A small image classifier, trained from scratch: patch size [4, 4], batches of 256.
Rows from block 7 of a small image classifier, named by matrix and row number. Rows with one number belong to one neuron. Each number is 128 + 24 x the weight over its row's rms, rounded and kept within 0 to 255. All counts start at 0. Numbers have three digits each. After the name is the row's rms in percent of the matrix's.
After each neuron's rows are labels from the 100 images, of 14848, where the neuron reaches its highest value: "strongest on" is what is common among them. Only what is clearly more common there than usual is listed. The data: single printed letters, digits and signs in grey, bent and noisy. In brackets: how many of the 100, against the usual share in percent.
# fc1: MLP up (model.blocks.7.mlp.fc1.weight, 1152x384), inputs 0-95
# fc2: MLP down (model.blocks.7.mlp.fc2.weight, 384x1152, transposed), outputs 0-95

fc1.40 089:130119166088096147146152096151120164151124136136113113131181114130104169133085121146115113128144093054150134136136125128177122140118145168134104095100164105136151137133074093112146118169118108153124138133152114157080153126102101146111143133146129146152125096162106128131164135159109114178
fc2.40 091:083103120076103114115141157138157095146118104134143114105116147099138134110115123099146144122122122148091140150134177125073120152114095110127080124120111115124140132132146105111140156144143138145092114112132115068169154119111138123156130089125120128136136149157169129126117146148130183119
strongest on: the character ! (63 vs 1.2)

fc1.562 110:133122116105115163095153177121102155117158124112118159136139107098138138122146117131086111126157129107118093148131157132174124159121116107165086139118127153164116176091096116102130098126132152136133105099109095138115116142100095113149120115116118146122144133114132126097169134119116124158
fc2.562 133:111132094150127146167114124119154109133152157116162138126147081109140178136162137085104096095146124120123090134100121141124102095156108151117151116061109117114157097134149169076109117121158151152135098173138151090143132160163123138122156096138186135126127140153130119119122142154165173108
strongest on: the character Z (35 vs 1.4)

fc1.77 103:124119177113119101119102131120165131150164141146071140140077162146095148132111120101141162145154095111148098131111151104141138084141118125080124103065128152117133128146100096139122171124128176111135145128108134111079164131092098146137138139117156101148178130113122112091141119104152100151
fc2.77 081:122129144129117131133123160133137095128109121124136127114084099116144100102121147144117149174132104148141164104101123170142127150142092103153073136109124135130098152064149141140135116116146125145125125172129134136146098113165194163139085074149094122105086128108148151104108114106080140155
strongest on: bold (75 vs 46.7); italic (74 vs 46.8)

fc1.704 095:128094117119140168174154133145109098126148095146125083123188098100104128101109117124079140128093168142136156134144139156132082103125104141137103120098080102150116138124129109137129115146183160112179114119124095165110147113135135121121132131102143111145103135151102132126076128163130133134
fc2.704 076:144138101124125124110170152109169093113160151129132162131097129133120122126140157077173118139114117117137113145122107155121133133071150124156098103168166120111129118152110138099143141096150150144121081161100141080118109157130145114115152125150181109089171105094123142116136094164140148137
strongest on: dark on light (92 vs 39.8)

fc1.361 102:122101095101152138130120108164165131086107139145157148134178115145148116082148115110109108145143138160168143113151160125091134129135125137160135128131118138142157179120142129121094155144102093143088160072137114134134143122138076133141132105115122136065158104090145079123111142143132101112
fc2.361 116:088167134090082154124126116092138125102161109142158163110168122129148099149143120132160120200113161150126148126119103134148132101133177112075102127129152100098119119160171112140113152109106123132150127096171124119079115111117128171133127169143107117142119127124153134135124076155132130102
strongest on: dark on light (82 vs 39.8); monospaced (63 vs 17.4)

fc1.255 090:131149146131122155114087156090113117112130125113127101119139133141175115174103151168127088099121148116073113085127086127136099105090136092138118097143105166129131148111144116151132122140130107123098138148095164115130086135136086159120123110107093116133117113124106146096138169150201070132
fc2.255 103:174132146107126096113142109131126140107140171123129140099126108088135176111138124136125126102128137109156125094082100124127090133152100080108139136089087118121141109110121136129112159117119174153115120135140114111130137136108122116084131147158129093074154161140115088139160117095123182116
strongest on: the character - (49 vs 1.3); the character + (43 vs 1.3)

fc1.563 100:127130105141113113108116152136116110129127120112124096098118122116088177149136140145098121088176127096159118139143125097097114139147162126136133139150100144104159078136094104098112123108108173092112161130159133112061083125139110146152131129122148127116121149135123127095098109134139128133
fc2.563 069:174110111188100112133125117109096129156130138112118117143154130081127136175140123139118097144098083128136112162125125127182127124155104163131114170125080138102145147151175138129141146084147106155150114102110126162153062144095131086108129115114113130140123144074090091100152140134113093129
strongest on: bold (82 vs 46.7); the character + (27 vs 1.3); the character x (25 vs 1.3)

fc1.411 105:158101142129091149131073128099154081106103122102147162143119109142093149147092185120117152096133105131179107115135158134115145158103113147135121124118113164119133126131093117132134097113152124116119128105104135100114094080150163140096088117136132148109094123132120152112158135134136166200
fc2.411 113:147134125095111125128146152131104103146115161087094099108077123111163140132118155140147105104129115158095149121089117109133098128119130125099088132127140113087138173116099141189101174161104130119154121142118130156082175166175138138182128169132134110162153108149155125135116096116111180109
strongest on: digit (32 vs 13.4)

fc1.718 095:142120172135106132135109133079148112114131137146148140124092129134179126144193145117109085088153099116168148131117117123162126122167129126164116100155114138140129125128140126125081172171159085147083114117155103148122096164123089116119139171133148084107124107116136128106130130128138132154
fc2.718 088:113106090096112123190104114111140125116113145105148141148152137108111127114095112141140143182097173111116120114096121123144156095118128137123146132145100120104129130117149140166146126119146120144171133110113098134160140132134143128127137125111171168161152126177118172101116148147102105085
strongest on: monospaced (37 vs 17.4); the character * (25 vs 1.4)

fc1.707 102:108094138154101124101097165156136144111120114110139148129089126110116127108176114130131132135125115134126174140122153088170133164170113128109123146129113126118182142160117155158154167129142189125137116113121137159133100168108099124154109139155143077148143127148158122131148147147115121107
fc2.707 109:158108087146128182091169100116134103125108107137112129160137116126136132151120162096114135126117158095144123138135121148114134066096134127148150104114107123147132117132145087093166098154133100126130128121187117080160134137141145107133160138138116178101077121111119090139129142122112109142
strongest on: small letter (61 vs 36.2)

fc1.436 098:115097110139157092139150115107083122105164136128097105128164111129153160096083101122168148107136127184098132127109109130122114120155128123075142136160160139094126100116104125121099143125145144138111105135094170141118142147112120103179132118157158102119158105140150160135144131083144130120
fc2.436 108:134112147145142146138110134127105184140154112151154148172110132129084115137131151114089116117146132123153112122159138159146144167113066150146154105116107095141123145137145153106093142167096115134146126090188122087116112133103151100114103115128073103111130149095135088081114153142148092136
strongest on: capital (68 vs 35.6)

fc1.677 106:146176117131108128121114135124134125105155131128128126131099158145136118086117140114112142119168143084157132151130111168120161150148162122133185171111163082150088107104175138090099121142109152143099129155098112150106127127110142129125144132145112128132125154123150162165175161089106125161
fc2.677 085:154118164104151098143112189094151115113134143102143138126158127108100109123111112136106113095150100126104102109077087150136102147137083132130157118141116134111133133160159172116112151131118122147163149118141155166084141148128143126142116131150160105133122136148113121130180148120125075148
strongest on: small letter (64 vs 36.2); the character v (25 vs 1.1)

fc1.224 098:111107123106116105117131088115120174141136110116120126112098131165121143119146135126169131140127168093110140115140126112102111169095111118123122176068113163135137129143122166109148139129086149113131114137125133138109120145150134153154112114128106169099085116152136178124144150130111173136
fc2.224 135:083097142127120165146097152105133095152121127172152139118131066077151155107112141072100144123137139097106201151140103105154095125165111115124159138161145150174127146145089149090090134160158121108139154142130118114170150160122107115139119165147119118082112115143122104122145115160139145153
strongest on: serif (100 vs 25.8); capital (89 vs 35.6); dark on light (70 vs 39.8)

fc1.574 086:121158099124129101130134097147112159108088131157150123106122123124132155127142126122097120141163103081147119151120138108109140171115136102126118133126121128179103166144107135132120143162125159100112107122130111148140150170128101088143140096141120149148096137143112143117142136127115117112
fc2.574 101:115084113095164101120119139113132126161136143124104117153161109156126089104145144120123099114146149124098115116157119147154149144144167152133143114158165102123134165151124118132165133131155104171119113123128114097115128127129153163143135137111101140135128100146117113143137121160093095129
strongest on: the character ! (38 vs 1.2)

fc1.710 094:110133142107093085135142109135120129108111146099164141115107112116188132118133139132139146120157104133101119096176127137119126117177060148152139082094133140153144170075153151100114160123105127155132120129136103102119098116125113137091088124137106146122142090127118175139066157145165067105
fc2.710 069:155141120120144136150102137106135093133126118167108133109128131114109121143087072137123119172125153121136147108192085163151110175113144134143184141152117104108137123171083128104101125122097155154099134123149153176114108144147141102197109107145110151127082158143178149112137097140126120085
strongest on: dark on light (78 vs 39.8); digit (31 vs 13.4)

fc1.541 104:124108142092108113160091115159136077118147116106125164128127154102146135168107124128159142118146107139113091135141138149164099144147088173115165163151128105134126142068131131156174133118124146091129101171120163095186093131138158119108153120125097130122103158114085118161097113105174159111
fc2.541 102:165121132094146135109112146132167148137128164199102161099098164161093109101091107168148164125108114117149127097157140078121152123116124131129151118091152133096072146139120141123107090132131106149128145131139117176120102117078139149104109103118141128125143135167130131141172137124113109097
strongest on: digit (36 vs 13.4)

fc1.165 093:145151169154139110116134129146122135140120123098131158109156170153123144105084112112117132118147110121126143120129111137161127119179092178138128067088096099093116153120119145125124117170105128101118129103124126142110146128138152121120153134124143132183162107095129119099143119184150114109
fc2.165 102:108120137128129114156105143151115117099111150143116106142154088113102113168136103122116073111144138144116154162092156124134124139090079113119132150150120107143131127116120145095160121095115085110111123158143100126144127133080156158102126126090156120136138114136132191130138158112145146132
strongest on: digit (39 vs 13.4)

fc1.631 100:066119136120141157130132101114153117165172122131124078111118121135132111131158161115136140125113113122100125133100117152134149139120117128164169157146128074141078158151116143121144115105143185108154119132083140078131092123145139100113124139114165144138151156108126099167081142138166118104
fc2.631 111:112159089094113116160126133152120077088143121100178166158132121104098139134130094096150145118171140122139160111174156113118112137146087110158131125174138130125088129126106117127074094137147119184084160104118145171120168132160133159113129154127155103145120126137117123112134114143120144145
strongest on: capital (72 vs 35.6)

fc1.183 094:165139122123129097108106140164149162127101123106133102154163142131116118130131126183130106084138118102146117178125081159128088147113113110118112165124079116135090166159134132102122120128112172091082178146134112127176129122096066138095097134145133116095128154170104136149187167148124166111
fc2.183 124:134171106143132137147109087130113116118120140132142100081131139130143116113161135122097159132132108126121141104146138131139123115140151150124139126122138152154140115111140132135116137146139108154180087160128160150095142114123128139143129138137098110179182141160115154097127117141145140134
strongest on: the character - (45 vs 1.3)

fc1.266 098:164133151108159127094121158110118154083165109128131128129113129090112150189125092119158166154134150107093066143141184117162099122131164128132122114146147123158116151114167151146120132109144139156140140166116139118143120142122135157134121141148121110153117132164082098131151126113118147115
fc2.266 130:104089149137094116150112104116097127160127135111109143126123128121126149138114131165104149112142092106190133099112139143156159131116136100172110147119149096142112150124132098156189151139140119145125069070145134146101126087134150106134092119134137122144122127115145137158147117115143131167
strongest on: italic (75 vs 46.8); small letter (65 vs 36.2)

fc1.316 100:148122190119103119128133098129122097109142111116136130101116126113130151155112146180132082141135105120132121102109148120082099157140143156142089140145143168159160102124102136138093113126134128122115134154121182117124077137102074119127116155108134124090166093142089132111170093147128161136
fc2.316 090:117141144087120121117079098103140140099126097115137108154124083106117126131159149106197138123097147137157158167117150094105136133120139116137131101167090123100149105120096125135141118122129158132122112118126091091150142164142095112145110130085095131094095145125141124125080152114118099124
strongest on: the character - (38 vs 1.3)

fc1.437 099:127149158112141098074171139108149157125094134134093128111125135105133094114188157143154131136123111159128114147130084142184101092136082144131083114119095149141118128131183137167164112144129147100144131105162114136093099131120115146180129127163129104105088094161152175104124111100108109173
fc2.437 094:111063102140125151125143120118145139117124115122131094148144098140108101137161151133111156099117148131147109168116137092121116149113114150095104133151096133120139112089121092129137149099120150105116149189113136113156099155112121142147147091111121130129129128151093137131150073163111136167
strongest on: monospaced (79 vs 17.4); capital (70 vs 35.6)

fc1.43 098:096108103151139079121109136132088128110145110118168164137130104099119092116114096120175111094149119140115105161123086116151108147119110117144156102146120127112141173122109104143140105174139128159108139159129119113114119148107079101095111101118139145137095071134144095161124171069148139143
fc2.43 146:089107130100150165119124138080184140149121135104126124088137105139138160122121113098108136140149172137172097111127131142179160181141114105141109132141099155136160123113141121145119140143106126135137168136108161120138139143109156130152169162143166134133109147149118151171150118164125157123
strongest on: the character - (25 vs 1.3)

fc1.37 102:120178118162177091101117132171113129155155099144172133121125143118155122149185110093150105127091134136172096130144136137117136126150119110093116118132144090107111113131122106118089117132115114152095175120144126150125136122160140117081146133126169159131121160118134165100102084123115130166
fc2.37 098:135149127134107140128155191135100102131109154099121179086094128106110170087105143146151116148151130087104130117114145098110099090154138104121092132111103160118137145132123137126133082129107119144128140093111111160112132119134125106134124090141100172121202134127153099169143150106138120087
strongest on: small letter (64 vs 36.2); the character g (26 vs 1.3)

fc1.289 092:090126128133126121141147146100157112143115129137120133120195141153138077130124111109116136125092150137126128097157127156121153149138126135094144121131121138139073103129107135147128134085099175126185161147112160128105166136112110175099151116137167122118126073146085144112137101118119157099
fc2.289 135:117117162138136128133192147207128137136118147122129157147099128134103156128130152107160135139157176096143136079141144113142147146147154134162156163163158130132156129161098141116123102164109093107090111149145153119144094140131124119158136133145140103123130144115156134139108128116124124160
strongest on: serif (66 vs 25.8)

fc1.35 088:141146124137106061114153112093124135106105088152110164119132123100101124127126163112119165125102151155111121108134115155139140150138117138107127138106117120043128164115114130118119148125105141090104081134126118110112114092102160089155127156116139145140118073178102093150118196117100115105
fc2.35 074:124113129093103161153138150129117146145177186144149126079154141174134130114069122120139110145145128129173176139139099099160153109119100092148122072112105103125113125111136134134131096136176117161181103144098130108126115109132130140059118124135092086088120151108143109120111113150106113144
strongest on: capital (66 vs 35.6)

fc1.335 105:122122101101185097110145151142149112106098102113132126088145177104119124159109133061130132124105109142124072150132086092101122130147077105126140108171133151133097172076148124159107118138098130116137127077084132120123111084162162110133170162139115138135107118098144102100180122104073142135
fc2.335 112:116110159128124125131160128152172167090143135134179150116072101098121169136180134113127161149100144152146156113126089155139092149148154118132133146147122160135163088108102122154115148123160164110141126112142149101113152107108135142162080171126131170126098148151125120136139179110132122123
strongest on: the character Z (28 vs 1.4); the character z (28 vs 1.5)

fc1.619 097:149177134115117131152103128139119123092117131140158125141142140106130121122119121121091117147158136150109099144158109126153116151169136158126141118141107167130084163106143085121102165148099137140116121133151094165142080090113123116110176121117084123118110137101133097131173139120110110145
fc2.619 107:132127132110114101129135160133098114146118119144092143117131146106142137138118129129151113118135107154125122123121175101135126125102109050114114161128172145122190147153096111141129109159195105145142113097157149107120151146104094137088112080201116129086191121127145123142132089130113138075
strongest on: the character 7 (25 vs 1.2)

fc1.693 096:114158124145132126127120106149141117179170126133137142148140121097158147112106115123110120161155094154141135117129114133060113105106114161090153094128155115133142157119141112108170152121135192129085125113121127194110122115122086112119116140141109108166155124119113155106123129141116158114
fc2.693 099:091131120114123102107117152109081073111111155163125147117109136161148126137129169096161135135117126135102153136101137167139133106153130113168092166146157107128120111167138110123120149150139120150149108142134170144159137152084151161125140087130118107158081144154093112142118158131135083170
strongest on: bold (76 vs 46.7)

fc1.666 102:115093127111125108154114134174112119091150105137142140132148126150095106127128136139184136108104117111181150152158121128123153098150113139122174136109112127106153141102108155160105125113117163136116144140150138125119110182147150121157139117158137084130115143137110183122119097121173113097
fc2.666 101:174158154157116071113122119115165141153154129138101106084170124148136073113171128108095157104180136096127143159099137140149140104106128150171134127122161104152129144110174142141120135091154138101127175183118108164110133155076145129101134127095121137100123149101110145113162123140150154111
strongest on: serif (97 vs 25.8); dark on light (89 vs 39.8); bold (81 vs 46.7); capital (66 vs 35.6)

fc1.377 091:172132073077105085079112103137118122096089162180148114099128124115104154135161109128158113133077142131128183118099155140118089154114083135161138118151112156145176145138121107114131133165133143159131128120080133138154155122141138091132148103130141112157125115136153167091101133114110113110
fc2.377 077:104122173113137132125137151116087158134125141108127152157143113126173086129142124164096156123137142155144107117176167158109140122126166155100139099192110138097094122086116124166137115117093100134092108109144111084163132113121138162114120124137082128114101175113115080157135114121141122144
strongest on: small letter (61 vs 36.2)

fc1.259 108:105120138114088146062153116151091143120143187187155161175113116113121115109086155123082156112166128151144164125105095119102116079105157067150155142119102167142139120106147083112128154167136167149099140105112146116101149132108131124105124163097133067138166109119128127140123130141141109120
fc2.259 092:144141136135147111161108189122131117136106101098109095124138153133151134122113128146155107138129111128133103142094163107147147088139130150110114142106158147112153105187141129108131145153125095119149147093145156090115150137127077184135154087120123150156119128167101088132108122135087171148
strongest on: dark on light (98 vs 39.8)

fc1.477 113:099151117104109101176120120167131095142146155116101164184129136116133187080147106144094102169164134108185111124130126142118126141093120101137130128165166140154142147124116069155127128133154113126079124152129124140136140121108144117106109108133097129129095133140128148157111143116105148151
fc2.477 078:118110168174150131138111144090092115136127135123108142086118138183139110134135118117146072131133089119077100150168142147149106153156138107137132160138139110081132121098132097134147088082109139171140093140153129120163112164125157120099123121167129136131147158156149105141136087082116100143
strongest on: serif (74 vs 25.8); digit (34 vs 13.4)

fc1.544 100:114116085112124170165147106166109133160124109108139099137138119100131182119144135108122083144137121093136086164156149098092116161107128124163125126114168179127117149145132135158138148156074070127115133120131139151108162126127118134132102116104146151136132124144102084141125174139162147168
fc2.544 101:123174149163108122124133168091103133111115114117146114135131107150161110089134114134142151116147088123095148159143123165120132128144168164078158148134127109134164180136129055145128162132134120107156150130120172124112122115148117098118168141126145133179128137149111162102109124134137132103
strongest on: the character ! (68 vs 1.2)

fc1.48 101:155126148117100161149142115151103156138158116094133145148121094107148153129092110138129163137130099109078154143095165154174109153141088133177118106168088159149073119101152134086152097155095117098096152142159119155141124116098150127124146155096132136098102127104118158154155092126152133154
fc2.48 126:156145095162161098107124117104107061120101110130115100089139147104121132138125082122146141135117142137185118126135114143156151086087135157090139153145157115163117096177095093111119158132130131165148157116094152148137120154128129151131129121151128095151133153147123151099107157108127150135
strongest on: the character = (49 vs 1.4)

fc1.404 098:141133140136134115084120171208125140110132105138141133136119102118093125123139133107137144077149079123134178105115152151126148154109104144105136161167096155137084129149122054136130139146149139092097134158099129130116101196128135133146114124154133119113119136150081104158141118132135116140
fc2.404 084:109163087117112138128134115119119144140140104084111124130132097122143109163127138126103170101090179141117128148141148126181109122101168130149140155117167127088164096098167173103166154177130125172138091074146123134164144110138128156130105103132160100134172137135147182121083121132094114114
strongest on: dark on light (83 vs 39.8); serif (70 vs 25.8)

fc1.760 098:156130116135134136120127167182134133120139138142073170136141165111131146126134124139109135140118093133141137114105116146137151162097177126112169150136124131154107117119107141147137137162106135142135129157104150138122116153161135108101152169157151132169147137157139109126092184117111141149
fc2.760 085:143141136084122149145144149111153157113085134135152181156111139098141138105151145145116109107101152104114093132081152106133139117167120079144087129101158112106152132114166113115107128149150139096143134135126183114135128106132163141117127084104140176074123119122120118132155118112130093143
strongest on: capital (61 vs 35.6)

fc1.750 093:109109075132147126156126113086146126139152134132149076136102172158120091129085171135128100166120173066140102115117141129140146130114131117132161096127122135113112134135170167147109117124126130117113117149115121109129108135140123128129139135125155173116114080194123148116117136166193139133
fc2.750 079:166117163149130125088150121158117118109129146134145146104106083152145157114116105156100103126141107132077164115123153122151133090136123146154121168087133112116125147129131145104146128141144113122135156160138125129126111135147149122133100128109107135119096118109152158081114127132109115159
strongest on: serif (72 vs 25.8)

fc1.487 110:117135132100163101100102157134103147119141130092155137129130140156114143166162131140229131124115123110149087121122086118072111096159089148104130127156112146138114146064142139094117118140092117121136122106116096170092113182135100131113129123083090140182134157156109085128114161163127113137
fc2.487 109:166114122126139150126131157164125099119141149119115166102107086128156136147108111130101127125166124104116171167130133147139108129140133110118157088093062140134115102081140106151141081137134133146102139114129164127096120130134137096177154143114132118078124158126147079149157139148126125149
strongest on: the character Z (44 vs 1.4)

fc1.379 095:120149090151128123147127129141106153096099149095128082092107148134107142135071159114089148135196118113160119168137114109131161109108161111128159103104124134132127080125155106128094126130118082122153085146149141129121106116102121117115135166131100151121128122130090194142113133092161134089
fc2.379 090:095152172087110187131137136148164089127132115106120166095114116122111108116094114147098122084113129132121142102099115156161093137147091142102135157145142134118136127108082135108152150124121127095121145144102112148129088094121101128148186117153126165075139117201099128131097147128152180121
strongest on: the character - (54 vs 1.3); the character * (26 vs 1.4)

fc1.13 105:147128167110121117127117106145135138111142126126121113138108075202165095140147104163141141124105134140172113132123119164130156130133128144136113125149149134183097152134138121120129125084118070110107112158119130099106152130136138124127103133108124170144098100174116112091087142170141149132
fc2.13 116:103142097147154139143154129103134119170151112108153139108127138134121210136099120119158097148119116181099145105092107148136164154130131122133096051148163113099126132121064106094128093107167163075119130065112157138144144129103137141144156129132140107137122112065096120148119136147140149143
strongest on: sans-serif (87 vs 56.8); small letter (67 vs 36.2)

fc1.422 100:139124105131124095133133150121068162122151147146124136116101101133091138148171091158139120096113111132117123146123153170176145115117136153089125110131165106144108158140153142113095137113103117132166125143123161114139141123125142170125102128098146130126084117147091127125143141135085141178
fc2.422 067:143161147165130149111114118147147136104140121148142112109139118149154136154129144157134144147132116126103115081098087130114187144136099098174119150084123157147155155127107087095151094088127140127110135123108100116118129117109109135129135120113159160140144118114122115131140135142139127113
strongest on: italic (81 vs 46.8)

fc1.269 097:105137107102146132119150096104143130136113162184138195118126095133137113125123131147118105093163152091138122152133162130123136112097155107161142157107136122201128124132114096104112173129169119107161109155154101122139122143140145142099101138095132175146101124139104142147146098099136128159
fc2.269 087:118137119145099098145152142165111155119112092129101082121135144081146148119111149116147124129130112141106146100116104160140139141102123121151103181128116102113129120189140166087122125170104114147116142147127107118124111139112110136072115096124160123129158142147157156114128103134113102120
strongest on: the character f (29 vs 1.4)

fc1.440 103:148157129131118129156118103138146129074105078133113147111155126075093132112110117086150176173097099122104104136135078093146081127115111069133111097072098117128115136102108155137147126166138157160142092095120098161137143144122133142113135135093130149124127090158115131138136110112170145148
fc2.440 069:115089097106127110127119110122132131141140171121138129137118138138083105165169137102157133153171140098179090140106159122141124123122145129142133128128127124091158111105122085119115139147150118126104111161121143093130120119175133160133078106191123118112097143157128092132132131106120130116
strongest on: bold (73 vs 46.7)

fc1.207 108:127138152118119117127148096137128143177168129143127127129150142149124101129115121119113103131126148132099126105093126138129144133116091122105138135144130141141138129117143113159151114128153114177173138144123149142086118135159148117082121121157124149102138168117161110120133089080096119151
fc2.207 119:122133100148092126099170114107104080115095124116128145127088103102112151095112056114092110068135169143108153153108131166136109082125153117117085084120094139099179120148128119164158126113146096109129130135109105170150119137127096103109123104175135147157098129099122113136125134089139139139
strongest on: sans-serif (87 vs 56.8)

fc1.758 103:047154133137148131128124167111096113116110131146075151132109124129147109132187108109121111102104122108130120123112151141127113119117125139142075110172151122122122123155139081153079104135144160153130113104168112139107113132138105185087131109129103126065124143122124112119133108151120114110
fc2.758 070:112108118066088116120169130134143151153148120143128126140194135089124118092126171131120136114139093152111140099148116119162151127110128161130157117100133136099154154128140122102162161162166129134164101204089129116087147097114103130157150168115072114160119173140120189142155131144086153122
strongest on: digit (40 vs 13.4)

fc1.118 092:104129118129136119120092101132101092111085159190122157143121132152146125098123151138133117130132138083118144123138113114164131132157121167168142144110110146104160121108127130110138139137135178144107128095137164104125140101121159115094144113163128145083191097140142148178102179107168118155
fc2.118 032:122170107175141113140096105195125103121140120122082122129125155099144095126159157141136116157111150164104134124127095152121086155150132116118105138115110141099131112105137134167138106124136123162144136112116095131162137116123103113166107105102154138103092186148107084100175150089090125102
strongest on: the character 7 (27 vs 1.2)

fc1.201 096:141136122128150121150125120131099124143106071103094091127193134131135110106145127095106102085180133098138146139103163115114116159108126167131158116113140118143164149153168123144118147120130110134131145130095107131086096079174170107144146115155122097164093144101141103106161151104133132128
fc2.201 123:111123149142130158109134126160164131131087144102158140166137118097144121135077121117114145155120132118150090143152161102136119109094096106140121139095156122114068148143129138121122117074118130171109139140130142065124149102141121113127103133115149163131127121115127122095120141092115111120
strongest on: serif (75 vs 25.8)

fc1.173 103:138107112140139153117146125110141114153185147104114146154171141102114138178128151141128167125161115089104105149134133127130109144158128089124163150119150106129126119092160122113107142126118115133140080108156153100149164110140121073155141154106140125175103116094089133172155096161119122142
fc2.173 100:145108124150130071120136128110113066130110145134108137109165148137127123115187172116146176132113090135115159161122157120154114145123141137129129150099134142124167154151103185155114084108087136111086137121135146167097128178114136109142150101106088104098139142163119120142115128109135157177
strongest on: digit (38 vs 13.4)

fc1.158 099:141122106120167117115160120159122110128096144113127124115087100104119121109142136108085138114103131125160122165173114149170128130120138124171125171127168092117070139100152077145150080121139196129122152117112124172096156134167121137094160108143160077157103153112117150132138124147111114156
fc2.158 119:146147103106104136108103147094163090146143134139133111154109113134131088154116098075112125120163098114113138152102106164129080144143090114088155167121103123151160147149116171078098155142105143143126123098122120149137175145115108080128080155129100074153130125137103100097140149160149128110
strongest on: dark on light (94 vs 39.8)

fc1.605 099:143075151124151131140119098114092151168155094143098121132137105057135090150120138090124141109120137140072133150116109114168117155147126099147096091069145123121137144100161155089128073129081111113138102133122140134071148133110133164144084110161113160140123117121141127102117128101137122136
fc2.605 105:123123150154124137132175131136143136117138156094157151124106116144102135127117099160152130140136118104087148184154094181132147143089099130129156163149091149130116090149141108174153157104139169161095118121102129079101134136150148098092132112132096151134161119058149089109133131113136096122
strongest on: digit (38 vs 13.4)

fc1.305 112:135120169141110126109117146137138149158132099117104126107138128159129085158146151132102178150111155112111150145089095117169098135148147143118148151147094141118139151105149141153118163106119112092104139170134109169138116186127165126121132176125130098114156153091105117083160138162153107144
fc2.305 150:111107160140130111130113149158103138110111119142129150152105171155089113094087139130154169118139092131158153143124171106154129130138115155112091077110148148208131093125126084136148132199135162181166157141115138123119094115113106106091133141126092143153116107113149168121144124117097139168
strongest on: the character * (36 vs 1.4)

fc1.15 106:132128121155123164115121111112091140124159135117148135095134145144135107168125135171135148159133146121142152151150167141124090118118128119156077147097144168139135164115144103164171147142148136126126157105115153186129138131167062133107117096127103126186118148155101172143112131087154156114
fc2.15 136:069131119108118097126162151145119095150142121124096121143132066108141074130127098126129113112137093101107105084140135123146159174085161091121144136150175109115105164080126110139126077138153100150131117108125125154147135112132100116115146101149106126105091185106083159146139149133116106117
strongest on: small letter (68 vs 36.2)

fc1.318 090:130160102146175173120117077144087114136124114170112126109150146114148085126088107093135128152119089164147111140127142142125144101082149145120119123131114139152154116139128119144118092136157102149160171137112139108124098145099124113158122137137107091167120121120100134144148125114152166154
fc2.318 111:157120148120147127110150160126148160136135126106094159114112118124117114135111102139132114119173133086126117167133143147144122126139090126141139097123180119140116167106135126094160151139111152152116149139133132152156134129118150153140140119144143153117139122108129110122140139091102089104
strongest on: the character = (51 vs 1.4)

fc1.72 105:139150109080101093137109130106120121092086169161106158093117130107105144154135111119174114151120145112111140150141138126130140131169109120141123151110173150149168093137133102125163099150117138108146129160158192112131101167144154137113088102127150095090101125145195111117116159092119135160
fc2.72 118:151118139119161115099160168120135155099140125174177108131133115113115159093136103153092129098146103117159106141128124172206087142137135136096136117111091133114139188126138117137142129124134085153131120111122109110127142125154114113140163128145140181157158107158099145124102105106172074132
strongest on: sans-serif (93 vs 56.8); dark on light (84 vs 39.8); capital (66 vs 35.6)

fc1.87 102:123079160133146140089094161101098097144122060118162117138134170127116118164091158126143142126138102119133175085113112134065162097105137160168137154116119129098133147132114144115127136160143134102129116146094100140136168127128150134103141158134145147146093147112141099130078155136120111145
fc2.87 059:176176138120113127124161127120124152123173100123150150116113124111111113129185101130133143132141135108127161114105164114135085144119119099148111125118114135153096081116134133126149153094119141146145087126149177094142119115138137121126101120130099135159131114139138175117106135115095121090
strongest on: dark on light (100 vs 39.8); bold (99 vs 46.7); sans-serif (88 vs 56.8)

fc1.105 109:118152103125166146156134131159135130111127081135132100138106108139152093145125139108092140175162074104144086119079097109131181128151084112095095105143125136135111120110125120139140133145173129120170140151104131152133119124145124135161182141151126070185106102138153145120099154081086128125
fc2.105 116:116095145119153130146180125084156160137180184141180123120128140126127111111167145135121135106122119156144140136174124146178116120154144134106147118115135105102158111152111130149070139118117115119130121145148098144118110118097119104154113123138164168063108105154157094152103140141108133110
strongest on: the character ! (32 vs 1.2)

fc1.764 103:178168116124164125104155136139091124132145152141099131092088139128138125146125147156130119123160124146160127150098103128142115137123131149145151110174130152091094131119126129125137141161111122134101091136115132133103123152114132110146163099165116097142084121112102148117129119139117103095
fc2.764 125:118108129081124067133068128114119155155151115129154128103126103142120118163110149121113128150090136130100103168137147092165108092124098170133116114150154104146108127130091115177189084138134151150162167099136139118147153106142071113112136141114175186161130161136091138112117104099125107139
strongest on: the character = (64 vs 1.4)